config.toml
arch = "jasper"
model = "sound classifier"
dataset = "Morse code for random letters and digits, with fading, noise and interfering tones"
train_examples = 26041
gain_aug_db = 6
noise_aug = 0.002
n_mels = 64
hop_length = 160
input = "log_mel"
spec_augment = false
win_length = 512
targets = ["first character", "tone"]
num_classes = [36, 3]
norm = "batchnorm"
activation = "relu"
depths = [2, 2, 4, 2]
kernel_size = 11
stem = "single"
widths = [96, 112, 144, 176]
label_smoothing = 0.1
loss = "cross_entropy"
init = "kaiming_normal"
residual_init = "none"
optimizer = "adamw"
lr = 0.0015
beta1 = 0.95
beta2 = 0.98
eps = 1e-10
grad_clip = 1.0
ema_decay = 0.99
steps = 5800
batch_size = 256
epochs = 57.0
lr_schedule = "cosine"
final_lr_fraction = 0
warmup_steps = 290
weight_decay = 0.2
Rows from block 5, named by matrix and row number. Rows with one number belong to one channel. Each number is 128 + 24 x the weight over its row's rms, rounded and kept within 0 to 255. All counts start at 0. Numbers have three digits each. After the name is the row's rms in percent of the matrix's.
# convs0: first width-11 conv (model.blocks.5.convs.0.weight, 144x144x11), inputs 108-116, a 11 kernel for each
# convs1: second width-11 conv (model.blocks.5.convs.1.weight, 144x144x11, transposed), outputs 108-116, a 11 kernel for each
convs0.51 100:173138147166129131106106100101116126117101108121102125111128122119122110128132125105100080073139165112081084111104104124101150170142111091113105121117107083062093139134139123101135148131131117080110149150156162153124131134139112135175154153144173152137113141164135072086140120126137140115106120084
convs0.52 096:132115096137139129129106079098098132131116135132144113129118108116113118103125118135144111139146146155140127153145161124145138102135086123141113115128095128124131142149143147148134130140144152132109116144141155161141160132120107091069081117097103127113139164178146161145158171181189172149142156144
convs0.53 101:168151126134160138126134120126129114108122119117109121110139145150091121143152085093105130091125079148144149152166148114104130159132103110098104079114101070064137108136123108112138152141119118110148110123125150150154125126152134152102110135099103111056099136138119119117117149138135102129115093104
convs0.54 098:116124144121108129149150101136105120121100114112112130127132167172120141131090084103098129141122130138132125093081087071108135146155077085109128128135131157130123135152124133138132122131127116116092139111118112117127118128113175182144108109117148180160166143115101150133139157157117142126125120091
convs0.55 100:086113128097073115129149137118108133115105118117107141150145130162134138148114142136125132108101125106139115110147143108087077076121125095105108165157132115115129129133107167203145089082094118122102130121114134124140151109128142156124139158086050060129150177170158163154159133110128138142109140127
convs0.56 102:096093114118112118104114107084107062061088092082105127151148148134123110077084108133111076089086088098099103135163139120094119160152146161137145141154151136098114125104114161159143104118091102113108116110151134127138137164158135148164150143116128131112113137138093147148127115130117123113152142119
convs0.57 100:141107112114080084066104132127155125126109092093107124108128123116113125095117141122126109127101091098106126128113093114120094074096110134118123110096097141132148153138147120118141154154103127154163151132120166137134114098159181143149128171152128070052093105172173174143128110123121097108091082096
convs0.58 102:121112139139109136120105108100074137145144154144125131143113128134101122115143174145100096117139158145138185161156140138116102129157122112110115148149128132112129117117105117130099099116102102110103124090107127146147151128133121120122152167155135150148161164142162157136169159152145111124137133097
convs0.59 099:097139133176151076116130140103142150144136113151132107107134126159141114130114118102114134144180200134121145126080077094093149139146121073077115134124135147162152137136128141139131134121126112122121136139125113125113117105119139168169126141140159160169177127105111139151126143161148153111123112109
convs0.60 096:134122144118132105109116100105104074120102108097120115113114112112101110150155135147155128028059056138142167166175162137093088116127087105120128119133137141101088113146145130085068083114150152157160115112104096061076121122144118131122137140158145170174157131135127153149145173172156125121110135117
convs0.61 102:101107115113128121101114102092120151155141137122107124145117138158146167136087064095099089086143121159141063069089097077099133140131087087097120099118138141111149145131069109144131126132104140089086111107116109098115107122134148158121147166139142139121162113099125151145146134116123119148136084102
convs0.62 098:152170156123128118103100141141151151168195140135145127142121115128129124137098106069067130112102101130104116144110084115108107124134133113096090116124108128131131102160167155112143164152088119142178145159166137113097107136140143148142113100075090107106078136151167141095132128118123119105117127141
convs0.63 099:079083108105108113126153153152131090082125113107132125137131107110121132132095124132169135133098065117114135142146141146100064045054127112085100115082097119140175151128145131138135136090091137138110133143145124104146125107108155130136152138138102086106171184154174122160132139144140142147114116101
convs0.64 099:147107134145124125133113122107098115122128115107096124127108123139093097122104150157144132122131093090084085122127123129114088111137122088124134141113087110120147114113135161146114110137121115106074170169148166119077114067072112096121168142088093090125105105133121163159171149138142121101086075084
convs0.65 103:124110097091079090080097129121112105128144123127132130118145151148113124127137131136127131141120084139138120124103086101132138117107128124137122113156175136136137146153081074099096165115093084101122114081075094103121127142144130147141135135163188160121107126163150156155177172133131132107142139112
convs0.66 101:116116140100114122105101096116098100105107112096110074107133155133095100124138143122116111093111102108107124122137161131073099128157140156154151143138116123094105080123126108134132124115095120122158122117118130099124130121122156109082113118085109130112122128128145113133156121117131113111126107119
convs0.67 097:099099099120121125137121114122100106130116125137128133118126163141131121153152120110101092072108114152129132137125094112072085119153110115110133133129097102109069095138114117131125161139135140106136130121110115134141135145133135156159158131133162163136125136147144096108104105117122110093123119090
convs0.68 101:167155113101115093087105100098142112098109127140149152149137141129115115070096084084099101108093077173158145131104080145155140145136102103116133119117107117120108107126070096107131156151105097127147091108128106087077109125136113128091090131127161157154103139125133116114123094080097096125117122134
convs0.69 102:119086091102128139107124128122111141141130124140156151154132127128094113145138143104125104096097128110105135165141130145118116159171137133152152115104130148144132120129154170139123150130162138155160168132141158152142145129114123124163137128132169128135184160138133116106092117148133127098120078080
convs0.70 101:118094092082106119127136082064070049051054083089108124154145149148155161127120118117106107079113102156123092061101113091095138166151118151175179142121094111112129121100110118066084099091109122137160076082106107112119118116158197185081110124119107127146122142137152145120144132130132124099102112133
convs0.71 101:121109132114125124127138075064088134158133131111143112149139130108092101115039077091109122147101081083072102101077110130151122124120105124099099096136136112134131103139113116131125163181133096117130159152111144140137154125111097109107118140151106128142113104118124097105104112120116115095114105120
convs0.72 100:100097114128117117130143113120081170134107122150144133127148143154119147126119109136116115136151100120128133052099124101121092123100130114119119142122135129101099105134108147172170087098096103094121113127153143143132148149130127192143113157154103095100115182162132144134138146134115129123131115094
convs0.73 098:091074063100116119132141126115125125129137122135117118137130127140127147136138129146139117113100130117130137116119147129073061099123135120088087086133131100120127143120107107128131125108141141142122115126105086120087099103111159136147152145162112121112124177182161086121126145153133130136110078091
convs0.74 099:168192143164151151135107117127129197211180176178135136123136147131152132119138150139128139127159162154186171137145150129106119125135135127135132117123139154136134171183163139135123118121138167151131158161142137108122113121144138141155167157136110105108169193146124129127104132165142142129139126108
convs0.75 100:104118091092113140128141125144144106103102121125125107124136123122167137129115128135134148142101129093126126110081118112118124126122113111131125137137156143176155131073100154145145142151090097104119094084129131148137111094092086110066042070091146104075090162167150140108119094084129100126146138109
convs0.76 099:123108084088105144136114115124095141137134135147134147124131113127101111156147149165139076100098117120128128109128127121088078104133141144158150130117129115119118111142135125129113104092112130114122130131115150137153159116110120109101093069096126158127146132111126133119112131125146141125119086106
convs0.77 101:106105106136118151149154131134127116095105111129144106110097114115110066076098095143145137148122112088054094119116107123121107098084087081106122098099096117136124145112139147169158144091094113121135150146125138155128080103113124118070108104136132134137137140146160121140136103130179182147144153140
convs0.78 096:062069082131155129112119112112094131124131118140137151144157145139132115144143134108110075092132139154151141152114083087089126159159099104128126125098117095120108107100128128114132156139143134111115130125094130138118127119130102130182147145141156185176173133121114092100096095106130129108113116103
convs0.79 103:117148135122090086124148144144164127110111110109097129142115122112142125117085104111084059065094081148139130090101086078108135110084132135170132124146155134112086106058094121132103124114129123120093109092111155152140127127131098131124150158131118100131154154144094149114136098107116105123146141162
convs0.80 099:119115115109085058096088133147129116139134123134163137136110107150091118099134130110125121152115131105106082120084093110126145165148055062071090112101119128151093054109093099124141178172130115111115139132123087089116112162146168192051119130125142114120090123137162121128127120100074099102099102135
convs0.81 102:131122101116150183161126114092094100113122121114114132111115125117140129095098066092124093137124147138114080083095131147124146117129136121138137124143129095129141146157125143133142115086135138125103112125129131120119130121145178196082136176194169142135128139094089121112123125103090105100089100065
convs0.82 099:127065101147152149105107116093103168179153147149119129146131114128125136115129125134135118105109098132125100127131149143158138115107128126134153154122106096087110093079132134143088123105127093103133175210173167116113103083062090072097116139098067089130117112109123156147143150129138115087102116119
convs0.83 102:115128124124115160129120102083111112114099116138118135125138136139154113103055090105119150119085129148142120096141124147164153140127122118134111113100114147145125114104053111141138144104125126108129122123134156119124125144143127077079083103154185146128118134129127131118112109134147133111147158148
convs0.84 100:112126145137134145104140132105115131147153146134131146153129134098094122130140129145132099138133131081081113119127122132123131128142146141127133143154162146149171152093084122131137123111115100122144196170148107110113098092090072094129133146134119094114153162162139141152171134136137128118103105103
convs0.85 098:076075082088110131126166140114121144136161147148109114123120129137122129114124128151145121105100117127119126132135120104090041070078119111110120109124113140121121114099118116121126107115125151136120127149140166153145139155143135099090114152182164156149174186129140116115121133119126114117151143142
convs0.86 099:090112144146170138084086090085096153142136140147136133126134127137131124118118112115097072091129129127109127115132137146119131139132130114120109144140136128139106092117156153122100109119111092087119120143146145134130105088104124096176159172153132119137153162161199183161161145139138145136122127130
convs0.87 100:125118127150157140150132078089163174159135132113113094117115102096155139118081093151143135142144100120129121088083112132078082130113125136139099096099142155143185174110119116143139104103132090072101170196153151129134110135122120141109142194164129112056093115154117159147154165142128109151140128101
convs0.88 100:134103104084101110140143130123130128138125138129122122123124135116093114140129135133124142092074074107107104109104111139130088083094121109126157153148106126116144091136117119150148121120110114122087116127109097112111133131117094081067115113098091115106140154131094122135129089133110136140154123105
convs0.89 101:137146143122131121109141164166142125124137108131127120113123121106110126158138115125143131117113127122143153118068054085095122133089115126133158166147170174161152154160135127157187162117117144134157131131126122104131135115075101128114094135145153132148153162138121145132107149143149152118147161139
convs0.90 102:139154150115129135132111109104105139115139146158128157141147129117137138152151127157140102147178131128094115145167104049048125173167100086080100117139129110137142144082131158171142092143147120132153127148131123140110133131151135140128153108078070108176156153140128153179122108126138134135114119083
convs0.91 097:072103107128105148158179165150131161131138165129124114112148143146150170135156125123090096118121149156151174146124094064096097113114105127096128116130144130127111144113108106112137148162119112133176121132110114137140148165144135134133108113137166154159118112139112097127123147120070087132148145121
convs0.92 102:165137123149145182155149154138125149147162141108116137129130132131147149163168143142126108098154154152132132088094091101097089154173153146148149153183161144115129157134145168137087085121131169173148112124130119125137112086091109124126133118120111151167129122094101159160149162132154154163153135133
convs0.93 100:132148154153133150163138124124137127124135149127103107119133137133132144138157158093089122185183125144154169162136113098121167193164160134115133149097142148127117098101121188141092130180149135121097145136160126116120128084092147154166189188155163162144145117067089138128110099102102135133136109111
convs0.94 097:068080074112126119124104136134111111123124134145153145139127141138103145141153152150125060063109142127144108144147140063041063110130105096081111127140131106121124121104128147114109119135159149141143122118110069068097114101135115099178168159126142165173192176145147115125148116132128121124114126119
convs0.95 097:115103109103104134140103095069060123113125139113088127142112126156160130122138140128114099071081124152135123133111090091088059064108112130133093130126134149120120166081110087103149170116099095157153101130127128129129145146164185168092099130175166161119109133163147127122120147136129100097114121087
convs0.96 102:170158167116085102111130112126104130126123116123098112112120120126111158137134105090120112132163143126136140121121135133126157149089126125136118134133120125156172173158114128125153138115127125095104148157159175161136113108125093121174179146136122118104142120116125136132135157118122122118069055072
convs0.97 101:124132124166130134099123085109116139128138131138111118138142144127136126147143089130168156091083063105123146104080101123112077094103164150131149148135143138126149138122130038066083105128102120135150111133141119115093108108115124148130128138195174123096082138136144130125127130140140126111131125078
convs0.98 099:083094162158137121099115116150142152117104109107122137133136118127123159136136142129113130143130129136139160157137075052102109093121112089062109110109155155156128136163110106125135142168123078113117123138118124134125110113123154164137122115110119122119092143161154140157161167151157162102120122123
convs0.99 100:129111108119131131139140113108130101101117141154165145147136172168132131119112111116123103117128105144148135075061060080129155149122108149163161138143122112092119156153139127100161152136118137147166093092106128126110116112117153158125068096126174184159155156121108147133152143132129116130119103095
convs0.100 100:152141126113081128111120083101125129106127134134136124148158138107099125099151123141129130129146116115135126125116131137148158175171113114101132162141153134132167169122090122131083123156159152148102130101129119125118120105120098104103118131106080122170153161092147102113130083112118080111120113088
convs0.101 097:077069075097114170167147140131107138140137148143142135129152160138134128121157152131108118100107125152158136125098092115087081110131119117119148132133143120104098122094118131151137143119137137147153110127123122138132127135126133112096131135142126140125146142147159097096103105102120151139136135107
convs0.102 102:078088140120105135129143083084124121139130122110114107110144164175107130094095096101079095048109082149155133117079089114130082079138107097149149112102093144135135121097091100124140116137185153096154119148143122123119117123105125109129091110131124135142095101105098106106104138135123120133132131092
convs0.103 097:140127115137125116113133112125120208194210195170152133129124131095113160127137122096121142111144162117114131144150181165131106078084097102103121090085095120126128149143129114103110112123118133136145144152148135124145142134127115094166157149184153098093114128149176128125132123105130142115130122153
convs0.104 099:085083069051068140121140137142136108105115144156146148132146135141121109113109131162154116110081120142135110092134127129094057049072108145103077103143133127109128144110103143153138112078108145134116087120134157145131121129142139113068023104098081081099159177179188108097123118112138109132133118100
convs0.105 100:121146157145127133125149108063077133118135116105112134114130137123114106142132108086089091144153188110125146150139128071096089121138104124148137107101116118148121105117096091083095088068099122108077146140135144128140106096124139113169148140072125110135142148139150161167161133133138110118134137112
convs0.106 102:117111120103069116104107101121095141137119123155158153157141147132098084061088081109089104108110093123138136165138145132161135134122101115121132113119128127106086056106120130108128117109117121103110136138161150156145137129118085068167126073083074133115134120122117093084084075095078095104124119111
convs0.107 102:104118107090116135112130150149125138117141128088133152119127140120130101105136118095068084085100094088093089124127115113138139109086089110138149145125118109111115127105133131149146139144123121138149113127132126159120116119131124133190190114055074080117140140134122120112050067127119147135137136139
convs0.108 099:136127108094074103118128169157135118156143145129134148151144117127134122126120157151138129112101149155134142123130146119054047059105119114094099112163123138105114120109127167175164163105120160151165127165101121101137145147127106105097142144146097053058116161198192153137150158100089110139147108122
convs0.109 098:111068073088079106140129141141137128142157144128132130150157127126124116093114139126139115106075097146151126122126123118112074092095098113111107098128132105090114104095120145118147145114108134140138125135147138146144181153134125088071103133135106111109160130152172120107099114125114129151141105129
convs0.110 104:133123120115159144137112105074096132147136131144124125142129134119117136148137130136138108080114145137138140116127127082082114165187147165119151128132129150122118121158114103079096086111146162146149120134143119131139136114104119114091131130132103109137150120130171105151174159138156142133116132137
convs0.111 099:100118122126141183180168147119105192183191165146142142148134138133113122113133141164153132103127140139117125120162159154086069093092080121097096107125139121106147138092131165139145143115127155173183148149148126128137108100099114120118168156140148126117168174142134107145115142132142159137137118089
convs0.112 100:125109111122102108112123129142105083105108141121131133134131132098089068096114107126139130088075126092089105123134135110108057062083124113111095092102098084102107127145166133154136136101094143150136115132130120130142150129124142137120115100137135121130169170150150105088078108137158141115110096143
convs0.113 100:108111128107118132155166151127118162167135130129124126123118134134155150147115118100128146134134114143137124102064064107089111119128130124121106151134148142127132145139151120138154157135135126165143118106093107136165159137146141147116144140172144115104131127125123103102156140129137150157131116094
convs0.114 100:120122101082113126120134120122117168163129143120123120152148114132126128130152148155140112103103100116106108144162164142106107104102090093087101126154147094101133148165120143150138096117111129127092158144143133168163149153157166153148164140104081074085129141135126133124127126143128153130131124126
convs0.115 097:164112095087118089136151175175154125130137149124151137139137120109107091097120122132140133120110146090110106163139151165135083087094129124129163142127121098133172185159146141139150113096135158162133122144123142136152133145132144126104137109093115131143156159131125151153109105120173148138152165167
convs1.51 089:132137178171167188195169158182187138145147139144137110127122122138117128126130129154116132103089113135141148122123146140130088118118147122092099103122130144158159137102115148159159174155165139147123116101108113144119143141125146112133133127135132142137140154167153154119139135126136127130108103113
convs1.52 099:131107121111125110117116145131118154111134121130129123126133123140138117134106108108101106106130126101106113140136140121122097122122139122114118109103093093098117102134154142143133147146132130119126168162153138152145159158137148137179174186191159145143127110119096127130139105126143121098117088108
convs1.53 099:073112150151128119118122106112125156135123153144143124110123124123173182143103098125125132100122058151132119137115136152121142129078106096079089103097106136151154151092126142143119110134127101089079161167165149158153135125146161161132151145162133133158156107109150155144142149137137123128128139143
convs1.54 087:120149163118114129146156121133134130118130129131111104113091086066145158151107134128150158172185169151166170127097116130118143186169094086103122150125142159147147142146149141159132110103099095110118133104136119148090110097059072088123112085123131149152126131126176095119120122129135114120129119134
convs1.55 092:176153151135119078084138170136136109106037079076107072055085084099127124157159162126095105132156162110156154132144136127149132143162109096137119154162130086082093109102138108116121151146141132122122168159139120103122093116105140135169154160121096069149138163147097100130128111134112096108131156140
convs1.56 103:175134140151145127136122099123097084104103076081123122145121117118106116076118131098123126146169144131144140135122119091111133168165124116122111138161142106116131125170173169145132132106129085104114113120146114113092104128129135097143086106113126116128109125142137150122135103150123106119128148135
convs1.57 092:146143119138149129126160147134139131106102108085102076086068099109096109123143123113117113155148156121108112125147127142107117158169103126145133162118113108083061092114123114108096121100110113127125120124133125123125107139100093128130115121103104136141120135131153137147128123140149139094121105099
convs1.58 103:159134126148123148156130104126104127134142139143128138146124123136147132142139119131134165146101092128113121111118118127141139146150118125123139125097119103108113103164164159145145163152139139136097118133121110111104123147151142132131131119135121152160153145180165129102103107113120093102113119088
convs1.59 109:118116124106122120152161173155178132125111111103112100102111077079132133129139145143176133155145140109131131136125132122130134142144144110110107135162146153151162156106113117132130117132157134130130144107102126093117128122121124112167127119103120102154156184147138066095096139137165130160150149156
convs1.60 096:157142117113120128103090084107144092117101106099112118094085096076184157122126139156160137139121099151166153175177162186156129153118127141153137113136119135127137150144123092100094120124130144158148155154159123137115096092127130160149119132113140115119118112107114149155156152131152124129131123106
convs1.61 094:139139132131109082090105108121129133108112109107108122117110100120137152133146150117098116122176156123141137134120148147132144171172068073085110099122118117120162118154145153174161119105102097137131152131132119135120081098080071063160128132135153126138164137120138148137129122127112141120120111127
convs1.62 095:109143112124128148102147104127119129162108133102142112132127149155154122095102100099110125132130149142146150150131105103102136136130059101115111117132095101125150126071108126124125134120116107098089128156154144147130147135131118117153132162111143090134108121085115105119110127138120125131129134137
convs1.63 099:116128154148132127163155171131141145116135093095104105100109079070159126130156155156142112131145135156151134154145140151134111123128133160151115119129136131083087105107110143140122129133111098102103122157146097088114099104093102112161137113100139140136141144131132139119131122125139125116104132122
convs1.64 107:153130148179171144139135140142136114101103100105115133108114086095114117121158154173155145152136145117111106124153158163173167148167141140137148126106099095109082116112118105080087081071072078098097128115131109115131155164141144145124105100090114150133128134150135181164152158165157144139167140100
convs1.65 106:141127140116138110141108105099105104135120146110137123122109123118142176152137108115091136155142126141113095108115139156157187181152147127116134125109084126115171177128141157128151114104103127144143144132141146149110133148142145150140122140145136135158149156139154154137137121119126147166145132127
convs1.66 101:144150146131120089089095131143140117127108124125130124130106141126122124127131118121108121108123128113103088110093098114118104149143142133075078084080114139151164144165143126125121142142139094059069125130140131128156139138140133133115131112153138134145129119118118189178159140114118100076109105120
convs1.67 082:177152140148131151129120143149133112132148120114145112104086081090163161137136126132129157174155151131124132137136114134143163141118123114115134096152165189153163158163155143130119136128118125117109167162155128162130115107118121099104098054088149191177164147118135157163156134143144151129131146138
convs1.68 108:125146137136141125101075099095103137130084104099091087108125136148118122129120107120129155156152134162152167170147128110106109121134111098105108112092097077086156130116110131140149142099101099130116117125148118132125118108113122162189147157110143176172168151161138132120140174169145135143143159138
convs1.69 099:137127132140145141105112113131134108127140111125133140139118119135102099106134159149134124099129123116114134122111105120096091086090114139126117120104122135135124154122123096090062081091106120137127127136138117132097138134128161164122121114129121123114123134128129113085082080069082067072070073088
convs1.70 105:119143141134119112086086078112111088074082058070088065072072064066110105108123101104127167143143121107101146152125115118137128138125109117126164148133078124136166174167159149134135114109098113106111130135145142123126137123115153109148126129141134124128118104105116154157140161144140118146123150146
convs1.71 091:131150150115112078096072073082112126151138123134115121136135136125130134157132105126101083084116111159164151159137136085070109117150137112124108125131147112121123132134116109121116122114079066102116139130138142130099102117136143139142145109096097160150148075156136158170190179176123116126121176165
convs1.72 084:147166150110119121140153142141137112060082087105103105105114106083129147152156149117083067132149159149138138124123105095089137142159097094111140154150113119114101107125127140150168141126123126128130156115138126127094135094135088137178159121107085112167167186132113122105102129128090103121150128143
convs1.73 092:152152118114131113127110130163177107114118113133109104099073083090146136141156153168147141142138126148134145139164164149139145150104085121118141157149154178147152183131115115105130155155121106138123130122136085095101106095126088115086091058055051118149158103106080135122128121127129158139158161162
convs1.74 097:145161168169149146120119116124102152144128111098117118108105098103150131107107101114126103117130115122126140147132120120111137139161084098079113102100114095100093083068078087094123126124156127105102101110128127131144119109113111148130133114133143134146135112093106132140128134100114096112086100115
convs1.75 091:128144124106107088101119144143180116126128112125090099096095086113106124139125125122133133152136118140137139146151144111116147128130153117130163133156161161157136122150142133128121131111125130126107153148108126094105049077105141120092104107086079109139117099100106139132132113140151127125137119133
convs1.76 085:143138142147156107106100105142136113095127114098127138122131138141121134116109122105138141101124101129112112097092103117125120137144139122129137101096136162132167141138124121084087089122115122123111157178172152131108128134160145150137164182173148137133115130144143142131148126135121118120148147160
convs1.77 095:145159142148087045079078093088089118143138148141137138132118119136109111104131162173151129100078114148142141167158181134118064077101139155125114093104111096131132145151131097135136144159172139135098143112099068063092059076106111115124117120113125142130153127127109198173155134141157166138107129140
convs1.78 085:165151138120154161139123132148172125110144138146146119101075068078174136119109125113143148158158119123128117149128087101143149141133146138136108111127165170196186177149145139125140129138118128150125117157154136141125129090117097125114081099133156174145133139149125138148154160125135148132146170156
convs1.79 113:108077099104096121153157147113110097127094112097112127136144148160130149131111103103098127156145125145168172148112086096116146148138150131163155164143118116117145146106089101117139124129125110095106125142140121152128135132122116125121122120098145156162145144130137082106118132161135135154146133157
convs1.80 108:145154134115107088121115111110094135125122130119113115113090112105133149149144118116129124132161158140148130144123131106094128178216143112117119113107118156185188189113115120140128138126116110099090111104083084098104103130104144115137127113112103143153138128154135144094086110135114105123134114106
convs1.81 102:128110111111113115116183189170161148120156141166149158132162148133120140152113112123115140151156144109107126142131121128136127142127144148133139138153175161149168118086122156146155131129117111095083072099088090096110070079091096103120117108132108106087125102087125095089086089112098092117122131130
convs1.82 104:131116118117110114113098067087086118135097133097107111146119136152125117103103112122120100118129126157132106115134139129147163140142159133139123152128171128107098109124140148122130134115132128135127149151164145126113139160142150136137118126136131126128072090114121157126120113121145158148127138118
convs1.83 109:096089102109129157136107115136151130126095100118092093086079100093128137136110120156101142143115111114131156153141148163156127120105111092099147151165151121078114146112114105117095081098083092107096101137129141106144094109146107131159159188146166154107115107120109147137119118153153169164164138113
convs1.84 133:137135136119115095093097100105119112121133124135136144141156148145133123116153154158168136153162145111130110128131132137139120122123149150134127123147126132123081080105111131138112114097091084107119121109091108109097107118133130141098108107105136123121109107099123128132134127113115109105129117115
convs1.85 103:108139126160154149150161129125134142147159147149133137133144108131117128140141139151158146118121112124149125146138134140135130085090123119106119152163157162107134134153151152149143161148141137119113140127138140146127120097122126138076138145166133143166137123118092167152150146147169150157126124111
convs1.86 104:151129125146113119117102092093096131130126128125135142150148145120156149124132145123129115121139139138153155151130126110119150149135123144144130147119091121122105097149160145147141127106091092119112083083103107120088106106131121128106106113120128139146099140152160167156121135111115099111099122115
convs1.87 112:135146127118106119117151131113113116101128133104126072075119142107140153163176148141143133132142112107106122132146131138121176174120141108114119131124097097101121132120150142143132146126135091111116111123103114161138142152179126129143128104125117133150182130166129175161144143152138127134109118102
convs1.88 089:152135136113093093100115127139132120110102104099144107122119127141131105120113131132121119138141151129123129116108116109107119115149134152120133128143160131144128092145136122104100113115142107111109138146145101114116130155166167160174195177153153121128140115150103147117132111087110111132148173171
convs1.89 118:114138124117116111109095061071093123120109109146128126129117093066121120081114098133147143127112110131146118098094108133156140130125132116136123101134121138141117130082064077098115113117110108119111112113098127130116121129119151140119101104083125114107108094093147078085083118108112107146134125125
convs1.90 100:126145153142093089067090098109118135112091082095110114068080064089106114105126137145116121120122149121143158130113119123122134162153099131108102111146131128097121099122127108092102120133121130122121180149135102109079083080097101129141113137120113091071119132155089102088109100122121105104102118113
convs1.91 090:156140136122137134143118125122122108126125129100080095110121069103163165146084094105136156156147137101114149125116134135146151137131118098098110095131104133104094097132135136127128100119103124132095131153165186118143103111097140098097081130152158157137138119117106124119110107126103098109107121117
convs1.92 114:151141139131109090109127142126124113114129111103096131138125132128141141142147125143124134126149145145152132142150136127130139132123128142150136124114087111132123133116123081074081095115114115108103105112134106086106122121116147152143140135118127105116100111133144122102109096102105108100102131137
convs1.93 100:109117143158138144119128135129114104110116128136137106133139151150088096090122098121126120138120119083125107116085103125126106141138132162146101095113104142143094107125151133120099093143133151169168103116131142150136125089126129127128115127143126138107114113128104112119132149150134130126114103084
convs1.94 089:158153123129139143144119129174163109180169148122131115104099074100140147124134147138138137135140107149139146152165166145158138122104114114119107132150149144117149138146120111114112136145141114146119160144147115094074071077073072122060053079089115109113121152135117169159156143154161150155150161160
convs1.95 094:149178144136131126118100151132145077122119109088092121085105061053142201193139139131134131155160164168152153144169187155149123166154090105144128136110124145131158162119140134156152126108102098124121127117142154144082053093073075077119141140095124149187157146113132127123134128112107098093096094136
convs1.96 097:132163162174168146152155161154160126115103115110090142104114107115104112122116129101116123115109064125121134141143111111108112129088092135120100073114089129106136114088095111108099107120132141125117120115142106128106108106115122117129097093145126118122139119132180135101132136137130133143139143139
convs1.97 111:124113116118135119126119133139141115142126160141146118128129130133120119121145105104124151176166166118079063095110117141159172160174137128135119139146136090136133144103112131121099098077086102118114115112125104096119111108123115125110088114147163129105111119143134122138138122125124127139154145119
convs1.98 103:111118113108106118133123092104122107082106092111106096090056051111132146150139120156153148147110100142171154117113142161141118131122155140117140120128110117087134130144126101109128142133127124123115124104102119079113105127121144126152134134139094120141145175155133111117129120137128142152133131125
convs1.99 101:121106150134116142134126070113123107099100133118096121127117083088140137098048073112134132133119145130165146139118148152138123137138098125124157177145131198160146106131163167165140111118100100110122105106117143130101100095112104149098137115137100101094111076118139116138115122096119124118114109125
convs1.100 103:135116120133128135136143111124119114119113145123118106115126131103102098105090116157115116139092076097120116156118117124101113135130106129126119125133133150121108105124158142142148145148132135127160154114147138157143128118167140175157131104094086130115108074138136140097102126142141126129114129107
convs1.101 087:151154172159158142152153142150139135166171172136145131117138130109136146142137132137138154152153150111142146146127129122140133130100135129124118138163135145142138116156145138113134128136125151129115141158129163163139106085090073131080061095142162157132151149129108158158169147148146117133127109140
convs1.102 105:143121121143141124141125100125129123121121125114138111120118113111159131149176169158132122147164161109106104148152142121121136131117125102075108120122104090126116159164162138110093072086098101099095121096121109123096123131141124117120140130139133158174187147144103188173162157154126134134125156147
convs1.103 093:146143157138117105131122141132149176137139131137100101113093091099148165124142126119092106104104110137148141116111131133134152126148089075075106112117095105091092103096120115116104109106099126128139159156154153154125116114091098122126135131128144130096116116126162152126147126114141157137128136131
convs1.104 094:154129151140096100093125118132141151165158160128127124091119107120136103121166160175162104115151163166137099149166168151126126119108145152128130149181165146139107116152137134137118132145137132119105154153120085089059055057086140089090097123100077092142144107122102137157153126135144168163126123135
convs1.105 102:147149150150136138151146126122115114142129155157164152166150156137134140134137141117128124129150143096088097091114119103118139148143122117123157159144088097082098121146172161135127119173137117117097109092101099095103095138133141118135170135140146134167185152156175176146150163154146125124135122104
convs1.106 102:127120111117133109124097077107104135151130125124116110128128110145141131115113116121130149119124098129125125139123129102116131099102112117110120112144143143146146129096084129129119131128114100108089147155179155134141131123141164144157163182183146139133133100106108142149146165184194169169156160144
convs1.107 104:125130114102092079103115168154153109124104077101111142128128147163087105116146157147120110130115132133165158153160125130127106117103125141141129138125088110100099113103103096100107129142121107127113133119129120107119111130161159164126155174138140143129131127166154137117118130145124125125116115128
convs1.108 088:136147134107080110127160151128130084121108135122105089095117112108110130126152142122137115093120118129140141112128131112118131086106152084089135113142101118080110087136088109124127142176137127130148135115087105082112118126109137097137129151141079098125140137091075102106129127142081107117122128147
convs1.109 089:151167154131133123135122124141135139155169142152133130143133122142143130146151139138156143120144141121144138148149143124128130118097121109097127145138143132103108113153151157122124137135129109111085183156157132110091080078090117100084112109128140121130142119133103165163145131138135125113114130129
convs1.110 090:136123159162170150132127135115131107093120120107101112123117122114128158158158136125141121130120082150138141153136112115098109081106109106106134126112086112119160141147134121099134102120132148136141145139179145155143120111142137137138131125132148152143114091134125158156131131142121117124112146124
convs1.111 097:148142136123099085087114145170161130110134136142139099099083115111144148171175161153140136134119099133140126172148111122143144129102090087076085098091121096099083104115146131113136156156147152131122160155157112102099088098118132152105128104103081100114128127131099134126126140110131115128141136137
convs1.112 113:096104113127112113104114101112117137133132116112102113094100088096117094138154165163129080024051110145128137158187181159121079037095107117151132129117134134104084087131150139115123152169175162139115172145154104116101110120150141168192169184134128121135100130133151138151153141115155148150088094076
convs1.113 089:149165156149153149153146128119118091107142125083085084090147124091151160170145088094126127143142139102112123147137145145150140153130081121093122103123108113099098118111128139136129134125117142145133110124139166165122087110108111123138096108125136142145124129107125123142139144118100072095086122120
convs1.114 093:098127100128098112099132150160179112096094095077086106113081102100117121145132168124120064083055086096115128145164133135143069062057108110095093078112139120115091102111119122141128141135140103097087168154142113108087115104139106123174181165137100145129136118157155133120124116132134124106110128122
convs1.115 108:111082075113125107105113121140123110136120140084109079065035053065117114114129159154151119113117155145099129135144150154133109115112116124111085108130136105122070089109121117079095109097109114138130139123115100100096134142135136133156130156156149137101104108091094099086096102134182185170134120108